A small sound classifier, trained from scratch.
Model: 25.5M parameters, log mel input, activation elu, depths [3, 4, 5, 3].
Rows from block 11 of a small sound classifier, named by matrix and row number. Rows with one number belong to one channel. Each number is 128 + 32 x the weight over its row's rms, rounded and kept within 0 to 255. All counts start at 0. Numbers have three digits each. After the name is the row's rms in percent of the matrix's.
Before each channel's rows are labels from the 100 clips, of 14976, where the channel reaches its highest value: "strongest on" is what is common among them. Only what is clearly more common there than usual is listed. The data: drum patterns on synthesised drum kits.
# convs0: first width-5 conv (model.blocks.11.convs.0.weight, 432x432x5, each kernel summed), inputs 216-323
# convs1: second width-5 conv (model.blocks.11.convs.1.weight, 432x432x5, transposed, each kernel summed), outputs 216-323

strongest on: text has "noise"; shuffle
convs0.209 104:158162111096178151157173098154139160099078184157142160109104140182117129111108127129129126115052142115148135137183175097137109127159178129122138161088097084194124139181155149084143127133162132155117162195142081087122134155134111148096160089169090133127089150148155139075157140123151119131126155140090102140142150185130129116
convs1.209 121:135123069109106148161149079114111091106109120147112091099054041119087151134109136115077127081088112152119108130160121111112132137103115101130108140081029132134103146150131072084084061128121085093094118132129128114144085106105049067133118099113097111155134130109116078120098126130081091158153133115081124133138098126092173100

strongest on: shuffle; breakbeat; tempo: 150 to 160 bpm; tempo: 160 to 170 bpm
convs0.421 107:097079112111120152155124115116100132164108119121092113128119115156137117111104158114154091115129134048116102144108128158099093122148131147091122096085137186120234095097133108141000128143108139081120087158138141148095130104157179085147131085143113170117115112085113106088117192096028134139114078101101122239131189112119104121
convs1.421 091:076107171118131139158163124111100115135130129141127148075071157114160134046140106140144163131144134164108133094101157161167135190160092154169071086095151101159133143088182110086145126071081153148121180080144108139101112064136099117165124120138110093034121137149117170127119099098179112136174115121066103145124153154060147168

strongest on: rimshot; dembow; breakbeat
convs0.74 099:132098080126079116126116151099128139103143056130093110128186093135144099128114181129156065154112101146131112115073084146089106086071094133134072092099123199108185121060103084185106107118063140065129094071084114135104126082154098093153123184130122106112123123075102092147102137108121114142088068117134077148137129089135173128
convs1.74 075:194168132108198069095164161159103115143179156160105176056118180125156096092056121148106113178092050130147135119147181119119089154101150135153122120127176107200088136079140144109209178191143166077123086171097111135069093055090102114105178124110156128102135138046165176164077107060202152099141164157026080107138110115099131134

strongest on: shuffle; tempo: 100 to 110 bpm
convs0.222 100:147135110129169133154118126136129126125142143130137158155150177070169178144151108132176115113163126138104156181049144099182130148152132119140149151120167058133045131132085137173099153083142174152112114128161147057112137102113157160130160089096159098138156131167138104148175095125109144100165153131175131012111071164127115135
convs1.222 127:108120109095091155142097080103127104149082101108113119088095110078103112102065095079095114084126093071129060124109086115114117103108062077110123101119109111106124121096109101126071102120125108109117132088118127120135101136118165101136099144113108104104117121138092059093110076114075135135115068117117144137073050112108119083

strongest on: rimshot; four on the floor
convs0.373 090:092155105130108092084109139093147139096150112140114143131093095151118118180112081130080083134098136120130132102167075127142132132102096133070082101104106156090112146113096046130156142117120124066131132074063108173088108105109104111097111150079118065092158131083171112145085107070139135117131110123048078094121098098125125104
convs1.373 067:183107102176181094103066134189110111097232148143166123121178183127174165141149134186167175145048163150092139156149159079134120129135210151135102085160161081118155123099110117124139134112165159129161074149178147059137087085117100108148185115145127119137120095081153105165156170123156073115165127136090125180151144108193171192

strongest on: rock beat; tempo: 150 to 160 bpm; tempo: 160 to 170 bpm
convs0.53 108:157078131143086079079114111047088030087130166090124102153083086144062106162145144112145070140078104126120153123152079072084113090107133117130106093116112059130078089148087108163191142150111081081157063129151110118117104110117180124104133101087083117081175104135097100086124153099175100113093107091152101078111125110126144136
convs1.53 087:199111090160169117141105160138124118105141114106088148167127160182150113133121085134073183127111136170136131140085165129200112134154085165079120113108122103107126180086134093086206185116092138140112108093134116113087113097158157083082153142149123113114124071150159155168069049104180157114194117098099081129129139083102158154

strongest on: breakbeat; tempo: 70 to 80 bpm; shuffle; rumble
convs0.384 078:136167033109071131112137138090174128102117091144165121149149072102135106108136120122130161139096117156129138138099175131131095109106098151115069126064102074111156159061134164193129101108098138170122168136092126110104204050141147165131138085141113113070113112053124138128106132103156104090083117107119078111170172097121097123
convs1.384 087:131144083061072128114063063120134133163137133122141123111097120115106151123119144126148103111146106076142096141113081151111118141137084075093114097089121167111137104110154127120100101157121112124099122135158105116175081097143121143158137119147150157147103158030147069127161138159091124141118122157146193159105132132177096101

strongest on: tempo: 70 to 80 bpm; dembow; breakbeat; tempo: 80 to 90 bpm
convs0.337 093:209138104144108113122104096136130096110081102104146075135137102109139125089107090094096141132118084176120123108094164069112123094087121142141126168112085088065022139094134101153194115113099129155128107148148140079138161105101169139111127090072110102113128102147095144097122089150195092111102117124194125048106123085060124112
convs1.337 097:149170113075061148108077105128152149135072155076116123108082102136086100141054114079136134132156063099119057093116100128121114078094159113114119121073127151051113080123116114121103109178132108104074130082134131142194125128118185111124136110050090120092135119063126125049159165180099183146127098090130141085067092120122102102

strongest on: breakbeat; tempo: 140 to 150 bpm; tempo: 130 to 140 bpm
convs0.128 093:105134111141108109149080120137113079120118178103128117160088120126108132129113097114101110080073116082103123154149103096144110081134165129094173067095127085089066103160091093125111144143177122107132078079143109141084088109148190099071181065108076155115130077084104121106147160101127135098139110093121126079060148136117142122
convs1.128 090:108064088118106074084087107153128121130109110117104111096103138090149164172119093146100147138110079128092114166040120167186154141119072114141089072114144115090135146075083106119104092140100132120126120067166084091109107061152104079154153137137120119109092112099138101147087100113097117124147095113119147179108103142114132138

strongest on: shuffle
convs0.72 121:219158140135087134174125096120156110113131182083100138125099147153162155137141130111166157164139108115087172115155166095150111148133145187148119115099123031120053136132136120158157145146156182155156128154165100079156163102101149126120167047135097153121102047119150139055168183142188133120105119059111126042123192102162100125
convs1.72 135:131109089111100145139106087115140126108115109011080090139112109081126119118132096078109143079120141159138102113122095118151146125129080096085072124093110114101115154120072093091094087123105111113108100080147116095157096109112130118112144118104063077108100021159146094108095074152086129143142093029093128127078091106092123133

strongest on: snare; march; dembow; tempo: 140 to 150 bpm
convs0.296 124:156118122141107141147116075130115056098124158067134096108115124143151153093098069090139172126081095087120127104098189097106113098120166177089101112106089063080064141112141104111178117148129142158138121172164137117118135094110167132090170072095079115108110056114132128057163130137178109116107110053111103096155145137113124126
convs1.296 114:111109093130095139155077097091157136105126115060122084148106102073126175121144110137142141107129139171140114095165104166179156144113072121080097111094134130100113141156080095108112082143102110096094120052145163108169103128140153106133120118113081108111105040162157105117138118164102159182156143032088118110096141155092149155

strongest on: shuffle; clap; tempo: 160 to 170 bpm
convs0.161 102:121118099115068127164090144106127092082139134155140124189090095114093147135160150162200163184117182077120147101186104090120082113082105133166105122068113103124081112165107129153129130100123156168148116113127137124112161119058194140125155146103138098030132133095115118117134168083166087104095143135138040062119157134116108151
convs1.161 105:168103041109119170162080105165118095156156082118099056136104095122117096091141119114098216096126115146116127108117158114111097142116105094117108102081069116121105175100123104088134110113113131180142131121176110085099058102074120107084153089117145143149150108105120128161072084110131088105144120111116145139105149076099150095

strongest on: half-time; dembow
convs0.1 093:124172041175123116115084123096155138108161055143140055125165112067136150095127134137092158120129124143118138114122146123159112138103103098103146114109126179127153123099145104144139133120106129127108152080105126172101198113120096088114113165128161109109095155070096173153165096122154106121151095137119088119087136102127149155
convs1.1 097:133148096085088069037119100106126119097103137136147198078070145162111135156130121121131022156115108050104109148084077124099131091112133119157122124112138095098111061094145136177111115132142122103131063161097090156156110097110096141144156108152143109113078157057097064096155164150118154128094081151151130122100098127223080094

strongest on: rock beat; tempo: 140 to 150 bpm; pattern: waltz
convs0.98 109:134161112056136121125160102107170191193083150127147130138102113124063097172133123119059155071123080132114172175142096080168126115153167123143184128110116119170125185152087165121186138131129071160123136131124065108131155118115160133088109098169144174093144152148184166126071139116163151093125134150150108099079156122169093132
convs1.98 112:121082065152106168149073084111133065080122118107093078113107079072095134094091111098070128091098123112129072075129148098104130164107148113093124083106058131128151099136133075070163061131129084127120088094111148125145088145144111079061104123106079106114107079100135086102149090141122098163130092085080104133126068073132140088

strongest on: four on the floor; tempo: 150 to 160 bpm; pattern: rock beat
convs0.311 118:063127111139103087105153115116115073127088120120162087126126101138045132107104107121042167114101158087178133113118102125100104123145126089127095123068111184108194122123123155090161128136135054128152123144139127211083119127168134125055114140119115138091099117113167165128114102089142083143139136124128105185084105108137156128
convs1.311 093:103090152126128124124109138104111154114104132169212143098117181137148171137119122144136158158164096143139119139044149115149152101113159100156144131113220103111154088079125173181108117125122127170163185150155109121084150095154131180160152179123138172137120179117077164109154193103120116120076125159161146126122123185095107175

strongest on: shuffle; tempo: 160 to 170 bpm; tempo: 140 to 150 bpm; tempo: 150 to 160 bpm
convs0.340 097:144126108149058128151103159096120092073131146140134123183096109157116124175117129158154090158141142094099134100185079081101124105080076126085108115089151106083031112113108076153140144140122163083187116105120110123078103105111197142102169157053125072088141126076098094124101177050162121119103101125160096020062164121069080136
convs1.340 097:151078096133107096098097118177103106137143098099119046125123110133169089111126080118104207127108121158135138138060173112143109137103092104129090131116090114098138187054118104081134114102121155188150149141181094085080072061103090127098163107102121109120115097105114149147043061094126087088149094113099146157139124072085153129

strongest on: text has "noise"; rock beat; tempo: 90 to 100 bpm
convs0.27 109:128133015125157128110094110156156177129127084123146114152145107069135115107132119102124099139125078125137139186131161149143096092094112121149138103102133147149127123065125139131138113123134172102122152100072163123097179093148144123138153137126153120101108145012133133152111106091143118104107084137144070141138121142094122136
convs1.27 104:133098058101099096088089082116129112125120135142117173098096127100124155128149140116132030128113107037129128140139097132110121128145115135109129112118099117126114067154144109128143131153151125091122095118106112155151114103126104117134132107174150139140109152000143085120168133136136113161117098168141144146103130115233103075

strongest on: tempo: 70 to 80 bpm; four on the floor; tempo: 80 to 90 bpm
convs0.140 092:080108089137095120096092174136145080077132135126138136144074085105118130126148067140115129144086106105126145144141151117125094090085083153107108114117146071058088101099103107130101127154162151116186144109081181136082120084137152139125147098088101055087166098016092112170088103068144137084117175115138075114166137139108130107
convs1.140 095:147065073110106137124045114177140119160178095148147060131132124081144141115159122144165184128126136115142141139117147138128156163119064124113125062126108165136138179103130105100124140110145138164160188094172156100135091099115120134150160119128147152154140131038150116171119114137113072157124126168117194172128138117141162128

strongest on: dembow
convs0.346 081:210151082132107162122137124105067082106147071108100080138135127147171110125097129103165131133125098162126105131114153128071104056112117168093094104071095085114057131062124090114124131120050150104107095143108141124122118114066156108094148044101101134085129094099097102099137162123112115106071085113088084056146189120087101133
convs1.346 066:159175069135094105126115121108123092117109080111095126113107163151137123163129134115083127124165117193112132097128113168134124143140081138108042142116156118101089166118129128081132115150068117067065124084149128111137045091135148128118134046144128109096102109097139089165081092142119163115170123114071051073128154119096139151

strongest on: breakbeat; rock beat
convs0.345 097:072124120166105165157167105131115067066151119071151070152163083088131143094115064105105148121092144087134127129057175130082092101134095117117123139110100178116142138145115152087159101152106085121149122147121178133107148138117132148090138097084108088098095077113173154137163054117119093130149168094085092153146076100108127113
convs1.345 078:079057184144100071115108094102123159134110109131189092085155149063133137050142072112141128128151118093156114112094085157145129117119057119137142106199149097096137093124089143170096101130112129146131178092126128109151137122147139138148084143138130147136109140150069102080098100166108142147117098129124145129120120081124149115

strongest on: snare; march; tempo: 140 to 150 bpm
convs0.280 105:116098103138127103109154081119106100119098153054088121095099128191130092139098103067108131097093113124110109124139131118108103118164170146084108090088100131127111104080121092074123141146132116102114093156148099121090097102128167099086151060107024137112151056083135124072148155100118135127134069054065118132145154119111159116
convs1.280 091:107078118118117105154079124132145117101138131116127144111149194116156194134138048191142173127080136158104130144110134149202194167132135161117081061104185105096153115127115130117113123106127116146118140058200118116124111106160126104168147117131130104114120091102125114127141141136123133146207138122074107126140145132104128225

strongest on: text has "noise"; waltz; four on the floor
convs0.349 112:161129113146065101096116094097152146131083061117110081110203063119098081074112198065153147176161116157119137114156096141109058136083122117134094132124098154160120134103115130166166111098066109143099142118082099106093185123100108122126112143127166145098116178121103123110136146109162108089074122123153101068112158089116143141
convs1.349 103:150160123107125099103125056114066112126107110098074154119097119133082093099139109042135124102123144091105160128090123085069076087138162042128128149142051105097084105118124148132136166135123126170132108155128066124105090137063128142085123044118119089124122119087097133062122120126128124049096053132182111102104132072166097078

strongest on: waltz; tempo: 150 to 160 bpm; rock beat
convs0.151 108:126106064115143103112096113172138196144101094129124116119137135099115083101088149074138098128105094153137092126123121143127102090108128100127111097129124144093154149068140114138129108135148183112105142080080141152060176102157097098149133137174147130126041135060081121162103123101141097077083102117165106188124138127145149139
convs1.151 087:149120066076134119132127093127134090144152125214129150065054125129107158112111168108139086153123095088115143127136114134092109136116157113158163125075098137176078110135151120134145122154128119117131159128104122154069151089097098122105122121167209174122140185014114132150163171091162075116093112182153130164122148169196125082

strongest on: half-time; tempo: 110 to 120 bpm
convs0.150 094:189191085139098122097100074115173130134121074054120085087176102094123094110130135061134151161165072130076154104121140125114079144066110101116158125139115132171054136075105127157155137119058147147127139108089100063135192104067116099133153133082131141118138105086118154120166110116159121107087101083107130004111133106094112135
convs1.150 105:126148103122077137113108076121112146101101142050093149092104120112106065118163076058128095124107109091108121129084114089091133090101137107107126124137093065070098079124097124114118126141140111120127060141127106132197107129064114136116129081097064032124108080053123111037124111174113135146118054078123130128099066066168093106

strongest on: tempo: 90 to 100 bpm; text has "noise"; four on the floor
convs0.397 108:189180066123118170175102143154153147162161109159183105187130167094131151093132111149129182159167129108128132110148168151130116116139132132102092137077126117095131178136194116116153103126147181146153206113096153143136158130088157098083161100092167119075092159076150139137159134131188138119119147152137079087061169134126104167
convs1.397 126:119130050070044119106087075093139081124088095126140103076064100116088127131130138106126047112144123084141101111121065125120108124111071097131074128065109113103096079114128103132113093134115094084110121120095100093150085099112096139145118094138132144107106132088123071110118135131105133133101127123117142095099108116158096071

strongest on: dembow; tempo: 160 to 170 bpm; tempo: 150 to 160 bpm; rock beat
convs0.8 115:180162131161105128119094095128134071094143190101120096119125145133146155135106078112112142116074089119085134124137152052130118083130151186096143085091112043085053112139131090138196125146167152121155106132160114119113128094128160116091192059100068125120128074119118135073144139132215109101098108077104132076124147137139120125
convs1.8 123:126101067134097105115086098108135119087108121050080109135097112095140125124125099096110132117105114185134115124111106148168137121127075123091061106093119117076111132115089091084128110132096114092095106060127134084135098087151148090137133112125072096091097047126132104119098096140101151145165085041098100139104117116096141130

strongest on: breakbeat; tempo: 90 to 100 bpm
convs0.325 094:107106138164133084089139081091116028087082133115140092100140115165110165099123075112137137137093136137150140103096152067131105114084115127122077152104110060093089119139141098162148117108087121144119103197158122092088132108137162158097092086068108110093136125189135082081116109099152096088097154134142097101133125150095126114
convs1.325 076:097171138089110185146120062106135162168066167099110113194098118123104182121119092108140167110163154187143112074152107149136147132117131068095121115108105166097123151153105113171090083104146147122114159103172177168167104175103166117132159143062092110088127131141130091047137122208121135169163096111111124109098090163097183139

strongest on: waltz; rock beat
convs0.139 112:127135102104117085084112097129159194131076081125126108078178116112087061092094199053159100158130069146129112119144107135124071111102128086134117109132128143164189140063119148179149106092114117121123147116087079122068200119144073116143117152169165138127071172112107127120123142098140096089080101145165122155119146118153129130
convs1.139 094:150161097085138102109148081108088103121110121136085181096067129141105108114117129067111083124118097080118146113100139113065058091142168076125151151121061114138070101116157141112177153130120141138133104154079096123082094123077105134096122081146133113121118134080119149094162139096165114071097070145164114121117112110178114041

strongest on: half-time; shuffle
convs0.133 106:166111109155141133142133079144116097125110095049143084130149125087148111102108106070178086169179057128106145135101188110100090089098117081166151128137129121124084120079110145183173137140100153120151124141136166094118182126122166120154170131103114128137140091135113144108142073123170118135107080085160143088160095104103126134
convs1.133 100:116095129147077133108113112086115152100092143065080199108109138101106073076129046059139105111137111069135099103076105137096126075139110119080123121129107118063126076126105124127134151140126117136109103096118129144157132149108165136109104124100082054079119069105098135063119071163132166136153066075129094127087072065132125125

strongest on: four on the floor; tempo: 70 to 80 bpm; tempo: 80 to 90 bpm
convs0.407 103:152108104159028125126128125058119084086134116114134108176136060109107111126113130129194130167149146116097148109164095119088053093096114137108054136086098150121051113144080113165157146110104112151133093138110138126082164103119222125128145119085117077048167127113114100109123150056152100087098111103133071039115143067081107122
convs1.407 093:180083079131149107109088083151095099121140088084118095157124124119110111118157089110105191095108129093106168159071158083129104116138085069097114112125082087082100128069097124091131154108108137222135073157207074102122066111085120123094154099108121087154139096105116137140068065100109103065149100115152134136105127069094107139

strongest on: tempo: 70 to 80 bpm; four on the floor; pattern: dembow
convs0.219 104:168135126170059096122117115075113051046114155071093152104085099175106129149140121105193135156141130107083149095173133102110084106131109143113068121074111095104054089122119084154134158144142150131148076164147119119108145093104174125137154097070039078068164045090114114080141164068153128118104109046139091049140137088096120114
convs1.219 103:161084101148113133133097105149126102114121115059107073147136136121163100114154071115123234090111156189129141144088149100157139121130089095091089124112123093098136152081091108085114130111125147190139113130210109092115091098127139138121174107107103100128124054155131133124062077136112096100163107096114146129114123095076114178

strongest on: five-four; tempo: 150 to 160 bpm
convs0.377 110:178121108097121097088121088099129137113101104093102063101124133160144112140093111078075067110071081128108119119142127065109089115106126125117152101110121091154170134093132124149163101113069129077116077150108063080095107116170124106102145086102078150148133102123123119075109134095156102102109100081125146163122146101115125064
convs1.377 092:161152121122172125128118141092133173069103183097089218097093173161155121123143087123131095121084124174144149104127139128145116094184170167110085140102152073122121103119141096110180173138118166078093093123108133114143165076133123119119141133123092050059132093123152131095185127154175138110158112095109100121100116155127116162

strongest on: dembow; tempo: 160 to 170 bpm; tempo: 150 to 160 bpm
convs0.334 095:172149135095106139126166077089138102129123134059102114097115124176126100136109125083140158136125089121096137108160165112120072100094134169121081112100096046129106117111126131145173100116119136127136118190124088082116132100080157114096144016115062152098129063101146110059146190110158123087056129074096112074150201131135102120
convs1.334 074:135122096155133125141090117128149151109119138032045133188151149111126149128167099124116143095118200183132136097156126121177137147165124116045066144122123114110153159134092099100140121119110148124084077101153117063156119130132143118091154084133088102115113027163184093133116084176121144116166154059109099111119114108129106174

strongest on: dembow; tempo: 120 to 130 bpm; five-four
convs0.79 117:174104134132126140167200097078108077097135159092077137104082150209161152154127166113188107156104142115085155069185140082142085120142125152093079145088120078156103135147135130139125151126115157131126099197154116078105143118070168150136148063115070135085127074119129088042170194091146130111088129076094098077163194142137104118
convs1.79 115:146107084113107145159142109129130087092118104057074131130102145109131096095149068110120148103094159180135135112134110123162149135129077115085056108087122104115134156103109095085122113075096119112112125093137117101131092108105124114118149106117104061100110041188137095121091066138133138125170111070069093115117131110080153155

strongest on: five-four; tempo: 120 to 130 bpm
convs0.307 107:091131094116064090101075132042121073088103125137154073152117077157019088127127143110101148107115134124139145132126062100087123098102137096129096111075103151081096081123118084131170123131120052125124086122109098190112107107103161101071111134081090114066126105079120161105114168122184121118118103101174075075059147104098147159
convs1.307 096:191135097130139074094080126142144094147144103118143101150137197160161159162119122141076227160162102129123119133079169140171139161138134103140080124105187124078149175079144120143189119147082149162148140124199089110099062093152143127086180119145164165136092124085170138158099136119156122123167129138131107095127128118121115164

strongest on: shuffle; tempo: 140 to 150 bpm
convs0.248 100:196148071074117090065119091090172175153137100106151067132074134127151134149129114092048102097107080140121165120133119082151108108117130119137167127101126077176136177100129168135179102114080121111133125146081037060106151097123123136095145089127116180114117132109165145096124152102166108107106126112141128109099167103122102130
convs1.248 102:120092067119119133123092090103142103067081152082087168069067126125124143116125114096098059099090132101139103087135123093118128116135159147097099120080088066117106075108134077087168105146126121087109070118079119094149133085118086121086120129130081070108107064108137096072187116139140120133127087074102116141092059121153105110

strongest on: four on the floor; shuffle
convs0.12 105:134107131170079138138136076116108039089101134059152097159134078112123141103149073081151171150117122097115143133109179101108097115093136162118073130117088078069044124138099102145162100131111121161144098172139162082135147103109197138090146071053080089084137071143132106075139125114152107099091146075153087084159146120074122135
convs1.12 095:106109134124131167161054061130152159139130125063125095177137103065112171114172098133139176095129159122138137102160121117145158144139069082061120102144117152112131140155063108116099107141131130161118118085201152131201077155118154120126149142109100115119133081127167108102133090206101123189163141082122155124099109138128134138

strongest on: dembow
convs0.184 085:181082088116150097094134098127080095118132100109100096077124149170143112133126114109137104138095081126104098107092139118086116071120151146108123088092134074125085092045121096085117117129070152067108041169118100082117100135105119085113131074098085122105150102098115100128148183127084136114086077112065083108125158166096159162
convs1.184 073:136153106108148131157140084096126141116083140120074143094114167131138155128095091113121147103125089194110107074161157148133151167117101116109098143069135139125107158153114097118122105178094142078076132116174143136116071077122113087136123087072090075108146076087142100135106095123137180142205124080028054109145133124068189189

strongest on: snare; march
convs0.249 103:234106138130120110122110100139108128138163131087084123100086166127180128128152136120196126145148092102095143092132155090119122140121126165126147120108111037137040137107147138118136138127132165134121098160166130073178175132032144131134173049103104143099158067127127118077174165151135165148108116071081122013147166107125108140
convs1.249 135:136116096105083167166104108115128096097096101054092122109075112081111087087098077088101151105118106144134090088137117133128119124118083117097079102080115108095106124118099091101119094131089106094104114072109142085135087098100128105123114097108074082087125016143125107115107071127121161141158109018049096120113105102086142112

strongest on: waltz; tempo: 150 to 160 bpm
convs0.369 112:153143089107113101081096090131181180128077063118127085089174113106079083085097182043137115164144080137127120102157113140123078119090107067123124109110126155155178138057127130167168100106105141121125152094078080129086195125126074099128121140166180150108069162094114124122138126111166100092087102139153108115095144117148128140
convs1.369 097:155168081091114113106130075112087106135089128124090184094063136148099108116139131054134070139112105072122153126109122105067086104127170075114121147106071092123067103119144131134163154133122130137128102157077095118106087102058108148099126068125148107113115127047118133066162144128171109095095061133148111123109100109200102057

strongest on: four on the floor; tempo: 80 to 90 bpm; tempo: 70 to 80 bpm
convs0.9 099:158122117164092123134136096146133062097123142085170106162112096116153167103138060110134174146114114106114141136104202108123105105088120180129068120090103040059038150124112092131162098134148156153161142159140175092139145082125179123098183043050114073105115091120126108094127111130181104087092170098125087104145150140080116108
convs1.9 087:089117094078099156121058102123162152139114125088154079150102082089104175119146139144148145104149127127156107111146109162141149145122050097084123115105117163113124139138093097119086110155131118120107139076158133107203079122136133116155130130116122124128145119085166095123133113203081142188142140112121189104095110155132134117

strongest on: text has "noise"; tempo: 70 to 80 bpm; waltz; five-four
convs0.63 081:129137080094134099102135086151132182145113102136097120122110141135195134149120132126096121126095145129156134119086125089125114128166149130116135134116074132176111198068119170058104140114094147128085117137127086118118147126087100130111176101162143165131058130154166140105142136133119138115135080127090123052143141117137127110
convs1.63 104:109123101094091144160103076105107089109113101125126107063074070069100114102067146091088095120109102092106084135151114106091106121108086076155140119101085109147096109123099099101101073142104082068114118103104110102118103106123082087120094105117110113127125124105085104124120122075095106121105098111088121133139085102090124093

strongest on: tempo: 70 to 80 bpm; dembow
convs0.347 098:129120055137147137126104133151128111068134158095112163148081116100145132139129071123118111131068103115114128185093156121115111072130105152117104094116128102099044103099111097114110137146163181114141108103091186084105107086132165115151170089102075052123156095039090105156104075095135121077108096102109081115167082147078120120
convs1.347 099:150073060154100121130040114163137116135164109160125076078144125067140131131147115140141173117109080125080133167104132157132159149096085141117130062122112123122135119112093105094093124136151124148134145049192142108152078074135124085141139113124139127144139143009125112171127111142094073170160115162126171171143139113117162152

strongest on: waltz; tempo: 130 to 140 bpm
convs0.429 091:078129072105156106130153090165148138154121148101132117135125161110130151122061114120138143118097125097142151113123124104155081072162140101141151111072127147134207160118093196093144128118153158106107122107133120198014158097191130133134161124185133162110040087123165166132131114041159102095135124106099098190113135148177120099
convs1.429 102:109061097125134137142132110107115084106149114170171108045093125043115160108071125148092102127143072092134070120112138116109121104086118118135168127120121110150106106095103106123123068111125078082134105097074124107076131105123085099108111162134143127132111155127097094139158137060113140128079112138108126148138076119116142093

strongest on: tempo: 70 to 80 bpm; dembow
convs0.82 104:177129073130102147126095125166154152105138098110142101188120103070160118088146093090139136162116116138100135165139174117117081085085089137134103116116102110080032141108139105141152117120158188135161173093076177101102151105080188123140179094084125070089136109030111116156081096100156097089112107120144067043155125102094119118
convs1.82 115:142096038111080135137046089130155101147134106112103085096104109085113134095159122095147105110132107076114133128131087113114148144119093148091108083078084102116101100120134104104110123153131108146119149086143112095172107110105113114121130098131143131127146131015134093124134132154113092155130113144122155130089144117171133087

strongest on: dembow; rimshot; tempo: 80 to 90 bpm
convs0.47 090:154183119133092119138076176114110111094154082139112106123134117087091116154156127149149115164180086140122136069114078078087146122070073130180123153128137083115028072106086126147117109130078144108132106090094149072176126093069091090150116174074149057105156115132097131178130114163143112149079157136125126018132065104092136157
convs1.47 106:139153121127092153137139126151137103124114153090071126046118112127113057097073107086083128124146029149157101091086150122095073086084151125123107169096105093098117109085067144106139139175135117124110089116092136072126107092107136150109113108091091116081125068066111151091091113119129153128128096083081090128132047049122136077

strongest on: rock beat; tempo: 130 to 140 bpm; tempo: 140 to 150 bpm
convs0.270 098:215135133134114092118118109110106089130148117107099091119075182126142162131120124132120089169161110095064130056139132064102090102138112130161157117102153063136125143130127164178208129114107171096137039166150071077123109130148162123125142085102134173114121111152134091097134156116194101123117102107104155126088145098129092085
convs1.270 140:136131119125103131127128137085115102053101137059085136073081131134128059088105072087092129099110103142144100096092128110126088099130128113114087140095128063106123098082105104103143117130096136106103092123081118077115108075107125113114111112084079059065115044138115116098124080104144143109136087050087097128108055089077136115

strongest on: rimshot; dembow; breakbeat; tempo: 70 to 80 bpm
convs0.88 079:131065129130101143149108118145075093096139112086071105191120100152184121114117114095137139134085178109115102089154129141093103111106127144094090109129096148108077157146149086088078105136122167103113145107111177136115122152080216112102156114065072103099140079100099067107110150123089133119106122084099072097159204129079118116
convs1.88 089:122061099119092128191079120155130089129164088135118082138090113082122118101130129143135168115098139133111153152164125143137129180120100152115110083100105145145105171133128099072124133089127093132131190042134124076091081100111117100141112084134147153124172078122120137173108125087125071146163148103085134135165203109125177127

strongest on: waltz; tempo: 140 to 150 bpm; rock beat
convs0.42 108:078100096079063114103113128058147135119129077128136071154128038135072079145133183105087106111108092148130147150156081104142123116094146099153130116122080126125138113122102151154157119144069043111092115095104106172097175124116141121110070132139134146089106127105111136122111199116139126131107131126174092112107181076143133177
convs1.42 075:175130124114176064080131069106114091137168121131129185146102163148113186143106122145068138161124116058178126097091153144137105163164135042100119114128135170114125165094159128145210134143095144180164099160106082146088092119134109134063167132152158132121101132093182118142147106115199143098121103131134103140101115095169115090

strongest on: text has "noise"
convs0.44 083:196166091119127125116063133142146109125137124149149119158106144093149196098111063129084158152118168147106118099075164100130128104123109109103122090093116138080092152095171100127151107117109168128147153091118124148117137139105145073080140115064158070105092134098064134146115098140180098067124115128133097099068123103103104136
convs1.44 090:109151098049048088069101109087115105115085115117128101066071077146089091141135159097129038120142064070127115137104068109095117074108090101126116157084112116130085079112132121146113132158113084112091128132086103095146109089108113126168114102138135166111136157052092111118143170134090145118084136138168163065120116142147097089

strongest on: dembow; bossa nova
convs0.2 093:119058050112104091118102125094077084119140065116114109124122128153116091153140178114149062152115091126132111140101079128071129082079118123152132104106122119091103098056108077124126115160049130038099051095113130109112098079133117103123123141113094126103160089112081079116097181121107090140086069106147069116114159113099168143
convs1.2 070:175129101154219143165131159117122125137183118165102142121124205119157126133092153151092170157120089177116136134128191146154131188134142177105127122090191147185095199086141127081193176166104138103096102088155106155059085090107135115102142130157173168093126141102144166211116128077191134149168134143040085116125167141091149160

strongest on: tempo: 90 to 100 bpm; rock beat; pattern: waltz
convs0.162 095:103104114138067109122103157091111074060131140147128129171110069147118110148122148151168089146100148118118144104190083116095103093089070131080094111096113141078049113121109071152107158134139136102170119122115118148087099100099173125119161162063099036081173125048084084120091159067135105109120092108139089039100148107063126121
convs1.162 096:191086080140137103105109146169104103127158083123134058137116104131153101104136112143102219127101113147115154148070187103150114142105088115127115101096094098118119177050129118086134137109096136205155139153176098101085097068098093137112168108118137119139147110098115168166046075101147078099146119139115138144142157084102158142